From a checkpoint of a small contrastive image-text model: text encoder layers 8, batches of 256.
Rows from block 2 of the image encoder of a small contrastive image-text model, named by matrix and row number. Rows with one number belong to one channel. Each number is 128 + 24 x the weight over its row's rms, rounded and kept within 0 to 255. All counts start at 0. Numbers have three digits each. After the name is the row's rms in percent of the matrix's.
After each channel's rows are labels from the 100 images, of 14848, where the channel reaches its highest value: "strongest on" is what is common among them; "colour at peak" is the nearest of a few named colours to the mean colour under the peak. Only what is clearly more common there than usual is listed. The data: rendered scenes of coloured solids on a plain floor. In brackets: how many of the 100, against the usual share in percent.
# r30: branch 2 reduce pointwise conv (encoder.blocks.2.r3.0.weight, 64x128x1x1), inputs 0-127
# b30: branch 2 3x3 conv (encoder.blocks.2.b3.0.weight, 96x64x3x3, transposed, each kernel summed), outputs 0-95

r30.63 102:090180080136132104120095091084120132110139123112139143137113175106134117138168102052094133121142138113127128106174115122155142135141138115109118141216167114105161136121142106107090133133163130129135110124140107116091127162131126109123183114125126127150134110159105126080167120094136144133147152121150167134138145136156144171135122142145132142114129165123136167122156107116119149121159
b30.63 121:124105161119120139108113117129104057128103106124137120126131113093122109137113137133126133134130092126108111116151139121133130147127115136138126108139124134099149186103133121079125104114099141113102127145128122113132109130116093158036072111183148154130142128104079102101098113099081114097
strongest on: light from behind the camera (56 vs 24.9); blue object (54 vs 22.3); octahedron (35 vs 12.1); pyramid (28 vs 11.4)
colour at peak: blue (45 vs 0.7)

r30.55 091:141140120129155146170116161167119121141153155137119139142106134144099117124137152102156139146121113142118076140109098161150138107116111092127131092098107111121098106135116092141061103068098116106121098142144097143109143083166101091129132142137136124141093174169169138143114103136148111151118089121136119078152105133146156159114122104125112126143126105147158114125125102081112192134116
b30.55 085:114133133107144122138136126149144089091140128151103103090130116141160133144130107100139074151125134113139138096105123135136099122117156130146125118151105141161133125111121120185106157142106087105132115095131132121148165168180169081149140142121145127166106155167127204141155147105170120140
strongest on: light from behind the camera (51 vs 24.9); yellow object (48 vs 22.3); spring (30 vs 11.8); bowl (28 vs 11.8)
colour at peak: brown (26 vs 9.8)

r30.59 096:117131130152123145108126143167139125103114132167119157122151140109136130126086128151151135105144126144128121128133113152135177116114089110132137205138137121122101115107084084145109131161109099087126149108076063130148121151132131129140069090128117109105137102106145131075157105165099142173148161100157109102139130140119117082110153151130150131125099177139106144150111137115106157144120
b30.59 080:157120121147127151132138106154115096157123119086128110085111098113177161127158108141160114135103118115140110130095116144132140103146118158144121107111107105129143110108109130125071133161157095111134101086112113070148117124100117122153095123105120093124082132144119138106118102160151094054
strongest on: red object (64 vs 22.8); count: five (45 vs 20.3); its colour: red (32 vs 8.1)
colour at peak: brown (35 vs 9.8)

r30.47 104:096150151135100149121121134115113139121125144126122147145128139152164140135126131113086125118141132116112067143133142118129132133057116108143100104120100155145121068121121122146119139176103092069107065061119108110103107120126092128154168112126155116113129064102129109113114133093132125144153113154137163093137116140088131125115139118134140162120126145155137177115091149171138150127136
b30.47 087:115117132141100132126171121122122126115150108097163093128125102125194107125151139102115119159115135146106173170118108105108101117108121104136152146107131099138132116123123135119092100148106124087096102133119146110167140081132147110126149186113151119174110103179162134115118165093145079128
strongest on: red object (66 vs 22.8); its colour: red (37 vs 8.1)
colour at peak: brown (25 vs 9.8)

r30.44 105:150140229132077136130139173183146156120132108113126084133088129120093106113102178169209125145137122115127131145118114097152121134115151130147076134119111129177113145149137092125120142122139129156155129114107146120126164115138141145104156100130134145099150143144137130098154132149104101124107131139113094159154142132090129154125098114138134121123137093122141125132115101100098103127116
b30.44 124:129116042136132092132138125082113114113092121094145130125085135148115109142142093098117139111128128125105098107152097140125158152110127124106108107141096130131070133095103099159118117113145122120122123058118125117139131118185139121155107107105115123144114103153150155159142148082136094141
strongest on: tube (61 vs 12.1); light from behind the scene (57 vs 25.3); cog (35 vs 11.8); largest object: tube (28 vs 5.7)
colour at peak: brown (28 vs 9.8)

r30.54 092:111075129128094109149111104151124129120162082119101141131103128135091135122094123158143129133113111095138152108144121135122127142116123115128139125148136107083172145122108152119116135158177165142129119152097144117132127133112154114140119088141143089093127110149062112146083113129123107121179078119149171120152107096127121127106122113120139112148130191149139210148143114139121166094099
b30.54 079:118088146154099104146116126076100137142109076078181170113131121155117139107139131105100132089091131142146166134154135113125074137113170134142093117087139117142128160118114074111109139074148119098076133131098127130103118102114120115105137131135124140153106137116135122115135121142160102118
strongest on: black object (45 vs 22.2)
colour at peak: brown (59 vs 9.8)

r30.9 093:150150132123134188151087115139091080107120114132116091130110150116138060134135167099096136092149150135137126154117164156110117137107115132138112096141155148116103135150155196115121129140126129121150107164128171108137115121142092143152113140094095154137148134134173087133113141145136186137088128111146158102135162125120134169146119105145158070126123128145163152114157122138117097134129
b30.9 101:151141163094096141130105182134117099122123138075112149136103151097111104129131125163161107123125114133099090108123102099143127158145153136059129104171169134112119188094140115134134093134087145125116126148131124116136127086089128134090122104121124150125161095132120143134141100085104134128
strongest on: red object (81 vs 22.8); its colour: red (32 vs 8.1); cube frame (28 vs 11.6)
colour at peak: red (28 vs 0.3)

r30.46 104:114111204126149081098147139130151141113115107160131164137140089137130123132081113239093113106081141139116131186121110130120119117103128129117101129111110134148113130125112159099126102123122121101090109106110134112130169116122143094143158178164162125127146141141126144131144115107149162153105172132098145149136111134128129171169134137114117085120123121138108117121130138146135120142134
b30.46 108:118139130108138123113133166136130138104091102115139148106138119114129098087171128110142088109160137144117108139099114135099156103106122118166134124072152078098097123140134120088175117128156140127135121105130113130095159113039138084162133137113149135107130125129167117126153155127110111086
strongest on: capsule (42 vs 12.1)
colour at peak: brown (49 vs 9.8)

r30.8 100:142127116139098096131154132092148134117151115108159109128164120182152143120092121066137131099133141113109132105125138152124076164139146159148140113113109114130106129119147147143105113104140131121149103101142155140083114077120109200104128109073161152109143108188143138120140130126124124099108119173139152149145115144111101144183107115106143130163152160108133083140106148093142135148128
b30.8 103:106116088089123113130170147117126180094112106146108142105123118141127089155125121099100150138113135110121128128164132112116075134134134134106112089134114140130132105096125131116126070138122124135169116117147130183128128110213131179143102128128135184150133093152114115138158150132095131110
strongest on: pink object (70 vs 22); striped object (39 vs 19.1); its colour: pink (29 vs 8.1)
colour at peak: brown (65 vs 9.8)

r30.10 095:129158169117167117141158136161141145117127112129136119113147105164128204116135104124150118086134102172149142191096141132155110130148136118097122113141112123151150161134157184105150127164119141136143218150121142110167103137145119130126082127105140124155109120128103088126112155149111098100131100134168142119124107093130124167136121133100133127101124106077113143132134126116115160145125
b30.10 106:126106142139104124118115130095164128151145123100080137102089126088127145142156155131118080090135101098138133112105148159122128143148185200126143162102137136072128105126128142105132148099125131131129151074122105120105150119117105152127114127124096112113144103093125149124141191098120154129
strongest on: chain link (84 vs 11.4); black object (49 vs 22.2)
colour at peak: brown (51 vs 9.8)

r30.45 102:202123119152153129109123175114114164126100153133108118116148181128156100117053125096172119172133137124123097084118192120126110128104162121135173131134130141103146120151141164141114118130092140131117120095133097136114116129139114169129110121134125110106150149144144112119153114108142108159143095103138149081164121127158166101136149115128109176158118135134136086139115132129085127153122
b30.45 129:096112081091139117135184132126136170094145113116140130112109124123129083100097070128091137115135141135145120137150145100123088085145122098132108125107158115130110116140111097113094084099154128118141088099116132124122131121189155085174127097117140126127130149169114164129130126099118104103
strongest on: yellow object (48 vs 22.3); spring (39 vs 11.8)
colour at peak: brown (27 vs 9.8)

r30.21 100:114113121135084124137148115137116081116140133160121138140143138117170143140183113129090138142135146071125165121146142126123128118121142071156143123105134119146144137114135134133114120123139118083128123145135095110105095111153160109110133172157105115151109110123090092215128130141167153174129138127077196130092117124093126167139138128131119091134107141104095127138115166153163125111128
b30.21 068:116127127115094100159131158156089140129116179137147129135098136166149151142120095149143158147099111086150114128166137093171088152115089138088112115147134115143129126151110154126140138126144119110176098166123103150086090130109103074128171122159106176117115125142118093115121157125136138126
strongest on: yellow object (52 vs 22.3); teal object (46 vs 22.2); bowl (34 vs 11.8)
colour at peak: brown (31 vs 9.8)

r30.27 108:113127119154116151114126146255163145148098107141150126121148124124156132119156126140130171110129145112142153113119107136140120132103132123150114126155117154110116107141154173132106126117111131109136146142094128113112103111100130123139154163123124122122129140159099134135088111129146165128183122128126092175101072142122149104145120115098117120083128157146132130104088111116167110123093
b30.27 129:121115133151117136096111119100095143141105077118152141126134128153137162155144141116149116127090120122140112094129115152112123151123127161104136073106159101146141072134200130160150185130141136114143144144130083079114130130086136128114121128165164138115136104138123111133134088161137183133
strongest on: tube (29 vs 12.1)
colour at peak: brown (74 vs 9.8)

r30.35 101:124103133141112080141140153162185119120149143140132112134139115139117130118122157096134130155130125067099101118135108179128104114105156119128098096101135123102126110131115144062107128110097153147139163197103124120060119099146135109118131151138112116109148108140117103113118133125125190124174098099152127113087178120172113095113130144116123130131133125143111145136158133096136169103137
b30.35 118:130142122106103132115119125139110111135136124121120069101127102137090152184139134136161103129123139122140154133169162132142131112119128136146118134149158120132140064123126087147080144093108119083150086120116138103104175155114182134145114153109095081130145096125131180148107091128111130103
strongest on: teal object (45 vs 22.2); count: five (45 vs 20.3); bowl (32 vs 11.8)
colour at peak: brown (31 vs 9.8)

r30.7 101:099137239124101122083104104085122118114108134134088153098109109128142164126113155125155112101118125127111141120126154132146135138150151128127162120151125117137111144112129125123129124193130235135150108133084099124135146145114123129136145107160091107142112079127121099118112135130117172131133157139101096110134133115149135128120106129115107165113110122153133133146099119121112107141145
b30.7 112:109132123113100164125104079144130137132112146105129142140081136134145126067133087109136112118108140124147123160113117132141126125149102121142109202097109128136120166136056122074109128106151090127109141105128121160106114139124111107107130113102093093102099102137146097112148127086101093111
strongest on: black object (84 vs 22.2); its colour: black (35 vs 8.6)
colour at peak: brown (42 vs 9.8)

r30.60 102:167085091115113103102121154111162132142119131146129106094143108117127147115160095131128107071124132129143104105148111119105147116109142147119099122148150130086131130185121146119129094112136126160112068132114119189106143106137156117104105153109154132134171099130150090133140077114166117104130084137143167131138151112161087114184116159140113121174116162143098142108122138146136118093116
b30.60 100:164108129092124077151186140140090095131116107123150115078132098137085121148114150129094152135104114115132139132200170145104155135099121086152109104123133157137134067109155143156105138127108131127130127130135136105108159111142117120116125114137137146124151117083112128091096156153115102106
strongest on: pyramid (34 vs 11.4)
colour at peak: brown (56 vs 9.8)

r30.50 109:140151117132122140146103129151161124115156158129137137110136103144148154119135122068118118078169183124109124144153100098135116131129117154157166125135105130075128131129083128129151121162162169125126128120150130165122132077142116134138122115114117131134174109181118173107095146092183087091113095143101121133104107188104142140147158173103118130115133126124132180134139131132108145148114
b30.50 101:133090118097154113107133137132104150111113112134151077145085161149118141139127121112117107096129124130099098099132156131086093117080150155087099106162146155099159158093148101155122124117106143146186122139094088122144150110120102139097153104151136169133132142187125148139102126115135120115
strongest on: red object (76 vs 22.8); light from behind the camera (50 vs 24.9); its colour: red (27 vs 8.1)
colour at peak: red (29 vs 0.3); brown (26 vs 9.8)

r30.40 104:140142118123151120181120138125106098169168128125138136170166117105116126173144061157134162135171142148132114133131106121166117125122108102131119148180126136126111132125120122122111095164156158149151105104142151128165143150110116123135147097077134130085145098119174103124129177094176122144150099129120074127148130102108132083155136077145099101125106145117115114144134132126122129154089
b30.40 096:148102189117147145097124151103077097201120092093142135134137100127121138131136114075107122134113130104112131149161136129107103129152131151149122108145166089095110137147132101115130074131098147153161128139087132092140147122075143127139139122090172121139126129151123140144093138127147145139
strongest on: yellow object (49 vs 22.3); red object (49 vs 22.8); chain link (35 vs 11.4)
colour at peak: brown (30 vs 9.8)

r30.16 093:116147146123135122122144115116140114112143139110115113105113149177114156107144143125128126131124114171162127132131109141094151117150144101107135173075151125104151156134146161079151151143170091153168135111139093111138095127090201090118092121122120144115120078131120123111133133120149114118132155128135199099113120129095082110148128087138094130113122114149131065114088122101120103142108
b30.16 084:104138135097128092140135127129075068148093084121108155111119132107124124126149132131155123144111163153122151137145148107156125110178129135157151138088098111100135168167088119110076084092137091113145135100122143130148147080108109111155149113141117121105105122111131163137137117140117172158
strongest on: chain link (51 vs 11.4); black object (47 vs 22.2)
colour at peak: brown (25 vs 9.8)

r30.17 103:159104125095154098124090142134081132113089096155108125108109102116118095137160112140096095036093105110144143125102134116122105126140108181116112114118100143110107117127133162118131144134134115096128138116154137112128104164096105158136111119144138094138120152155111107112133109142124131168122136165126114130168123116149145134103093114147141170193122157119140168092152163160142168121143
b30.17 104:120094127120102104135223128122150115128124127096091139117101124105115131058131122108113134130099140111137116146149113184135136148103182112158120128110130126151153093104163165135150100112102171127095086146119129092131155135143115133083105134143110159132140139119126110110109146133113106114
strongest on: brown object (47 vs 22.4); black object (46 vs 22.2); cone (34 vs 12.2)
colour at peak: brown (45 vs 9.8); black (31 vs 1.5)

r30.37 098:103106068152102128123154135136135108134123127140114129109094152133155150129103069107108149169115105100132124125135126121149134100159163116097124139104098123124103119119118083135112122143145112116135113167127164111072163134170151104144136193155135135140143124139093108152134072128182116095106155077162122137137117162148165128116153145169129128131120121153122112125104114183162120118108
b30.37 073:101107113107108118116110141110100171115140152138119122103074089101104114113128099165127170115137109138092064098171136124150108111163093129181125140121135150137126143112113105112116061137129140099112109141132125132157141156168145121112091083119090167102109150142120128140150127119133138113
strongest on: blue object (62 vs 22.3); its colour: blue (26 vs 8.6)
colour at peak: blue (31 vs 0.7)